python train.py --input="waveform_16khz" --mixing="mixup" --optimizer="muon" --epochs=1.1 --weight_decay=0.4
Rows from block 3, named by matrix and row number. Each number is 128 + 24 x the weight over its row's rms, rounded and kept within 0 to 255. All counts start at 0. After the name is the row's rms in percent of the matrix's.
# weight_ih_l0_reverse: LSTM input weights, backward direction (gates i, f, g, o stacked) (model.rnn.0.rnn.weight_ih_l0_reverse, 768x128), inputs 0-63
weight_ih_l0_reverse.137 095 [119  88 126 138  94 140 100 177 156 118 100 135 106 103 107 172 123 177 118 125 125  93 148 121 140 136 119 146 117 128 114  91 116 106 112 117 130 134 114 189 136 138 138 160  96 129 131 118 136 155 150 123 119 125 155 181 105 114 179 158 121 148 132  90]
weight_ih_l0_reverse.138 106 [132 126 123 149 118 105  75 122 128 170 160 167 125 114 119 162  98 112 137  90 148 128 108 132 163 151 174  99 134  94 120 127 124 153 130 142 101 133 145  95 120 162 111 140 132 116 112 155 140 153 117  93 144  89 146 140 142 145 145  97 136 109 114  98]
weight_ih_l0_reverse.139 108 [155 111 149 107  87 168  69 138 128 144 134 128 183  99 137 111 146 112 120 128 122 137 110 111 101 131 129 132 118 103 144 183 211  91 128 124 110 112 127 120 150 124 127 142  99 142 130 136 168 136 147  69 144 115  97 105 121 129  97 124 146 133 138 107]
weight_ih_l0_reverse.140 114 [141 107  88 109 146 148 193 116 135  82  75  64 143 122 158 148  94 157  87 148 134 125 138 124 121 119 158 117 136 133 140 167 150 145 101 142 115 153 110 102 172 110 173 123 134 104 155 126 118 142 121 131 112 151 129 121 173 122 120 114 135 108 154 137]
weight_ih_l0_reverse.141 110 [133 125 123 114  94 116 117 108 106 117 116 157 119 139 120 111 163 140 107 125 142 118 157 123 147 171  84  79 129 138 145 117 160 129 154 170 131 146 141 164 171 111 139 136 130 114 150 106 110 138 137 108 133 101  81 148 122 146 152 103 161  93 126 117]
weight_ih_l0_reverse.142 114 [149 143 119 129 128 116  96  98 149 138 109 132 175 127 119 118 121 121 154 136 106 154  83  97 172 148 122 156 123 135 122 140 155 114 122  75 115 128 139 141 109 158  98 139 102 100 107 139 124 108  84 129 143 116 117 155  73 126 154 136 124 144  81 109]
weight_ih_l0_reverse.143 094 [154 138 110 125  74 138  54 155 128 117 123 122 119 167 111 119 133 150  89 100 160 131  89 175 100 146 132 126 103 157  93 120 140 125 119 141 162 180 117 153 100  80 133 139 126 178 106 125 154 140 152 129 128 125 165 118  98 113 113 161 133 139 156 118]
weight_ih_l0_reverse.144 111 [ 54 170 153 155 148 144 131  80 159 127 139  91 127  86 139  96  99 186 100 148 114 135 121 132 106 137 120 132 104 114 124 112 116 174 128 107  95 118 131 113 144  68 120 147 137  95 143 132 165 110 117 123 149 137 144 141 153 130 119 167 137 164 113 106]
weight_ih_l0_reverse.145 103 [137 116 177 102 112 157 137 121 128 116  93 116 110 166 134 172 136 162 153 119 132 141 116 106 129 117 160 118 137 136 142 127 128 129 123 131 138 111 123 126  90 166 123 160 129 151 120 124 141 104 124 122 117 142 179 194 104 119 148 147 129 139 102 121]
weight_ih_l0_reverse.146 105 [140 132 144 153 137  92 100 120  91 107 121  94 109 118 102 131 127 133 152 141 169 118 163 120 118 121 181 114 104 111 137 134 143 105 115 138 107 118 128 162 110 124 120 139 103 141  88  70 134 116 130 152 120  96 157 165  97 147 153 155  67 121 103 104]
weight_ih_l0_reverse.147 094 [133 142 123 150 132 134 132 128 105  90 125 151 102 118 147 151 122 120 128 111 152 156 136  89 120 118 128 144 120 129 111 129 107 157 117 164 134 106 174  95 137 152 203 125 124 188 124 154 118 104 135 131 163 119 130 109 116 138 147 133 151 122  82 115]
weight_ih_l0_reverse.148 081 [155 150 104 139 102 130 130 103 115 148 129 143 115 121 119 145 158 129 103  96 103 121 122 174 146 143  91 114 157 140 133  75 132 140 136  99 116 112 115 140 109 157 124 128  99 129 149 113  66 191 105 135 185 151 144 122  87 158 103 113 136 110 124 163]
weight_ih_l0_reverse.149 101 [157 115 104  86 189 117 116 122 181 129  97 127  77 123  85 142 145 115 131 110 158 130 118 122 116 125 126 136 168 124 121 166 152 119 102 143 101 131 136 165 105 142 136 107 115 151 142 128 115 152 125 117 124 128 123 121 122 127 126 128 123 126 160  96]
weight_ih_l0_reverse.150 100 [155 116 134 134 160 110 172 127 164 111  92 114 136 128 128  68 135 156 135  88 103 147  85  94  50 120  96  81 121 122 118 110 157  97 130 107 191  95 127  96 153 109 118 120 141 127 137  85 150 123 113 163 135 147 132 133 152 123 156 131 129 138 104 144]
weight_ih_l0_reverse.151 093 [119 119 117 124  91 114 117 124 116 111 131 143 151 111 111 128 109 119 127 132 116 109 116  70 157 110 128 121 155 103 148  90 120  97 153 118 133 147 111 165 132 132 167 151 144 143 112 105 106 106 139  96 109 130 154 151 109 119 144 139 149 120 155 163]
weight_ih_l0_reverse.152 110 [ 99 151 118 112 124  78 129 147 119 144 150 126 155 129 115 125 179 112 111  54 111 120 165  89 155 129 110 115 114 121 118 119 153 144 170 129 106 118 156 156 170 164 118 123 112 149 135 139 160 111 145 155 129 110 118 187 126  92 116  88 114 121 140 150]
weight_ih_l0_reverse.153 101 [101 120 141 107 154 111 148 141 171 132 148 138  78 143 137 104 156 114 123  82 111 167 133 113  90 104 138 158 126  86 124 123 126 109 154  95 152 122 155 130 136 134 132 150 119 137 124 141 144 117 142 140 112 143 102 127 107 118  83 114 182 134 145 146]
weight_ih_l0_reverse.154 096 [147 139 134  94 184 107  94 159 139 105 142 133 148 139 183 154 172 173 157 126 147 117 132 104 148 134 145 118 154  94 140 139 117  99 132 126 153 169 115 158 107 128 158 132 117 137 129 180 136 167 132 132 142  99 136 153 132  92 105 133 104 159 141 123]
weight_ih_l0_reverse.155 096 [131 120 124 104 120 134  94 134 124  88 139  91 125 125 140 118 180 103 123 130 111  93 101 118  70  95 114 129 165  82 117 123 136 112 181 146 137 183 143 126 133 135 142  75 114 151 180 141 134 135 121 107 109  96 126 152 159  93 137 114 118 112 167 114]
weight_ih_l0_reverse.156 111 [133 110 161 124 152  96 151 107 142 104 135 105 136 120 137 142 172 137  93 102 133 139 112 130 182 114  83 162 139 116 159 134  96 138 154 129 110  76 142 166 151 129 103 115 160 141 129  94 151  78 126 149 119 125 115 143  85 128 114 107 119 128 104 140]
weight_ih_l0_reverse.157 109 [197 129 130 179 123 129 142 114 125 118  70 135 120 126 155 101 114 151 112 125 172 148 154 142 153  98 116 145 104 171 121 158 155  88 125 134 138 130 146 144 118 143 132 139 108 108 135  92 114 108 111  88  86 147 141 172 144  97 125 126  83 105  99 129]
weight_ih_l0_reverse.158 088 [134 122 134 123 119 138 146  99  88 142  98  79  88  70 119 122 112  94 120 111 117 185 139 127 156 111 117 117 136 133 119 154 119 103 120 112 128 142 138 149 128 166 163 140 124 145  82 134 135 139 151 141 111 134 137  86 148 138 146 135 107 140 129 139]
weight_ih_l0_reverse.159 093 [125 104  93 157 141 133  74 182 171 111  94 155 127 163 112 162 111 125 149  99 115  85 111 123 108 113 162 110  93 154 154 116 105 158  99  93 137 150 140 129 147 113 120 111 180 123 153 140 112 108 106 188 111  57 116 135 119 115 116 132 185 150 116 136]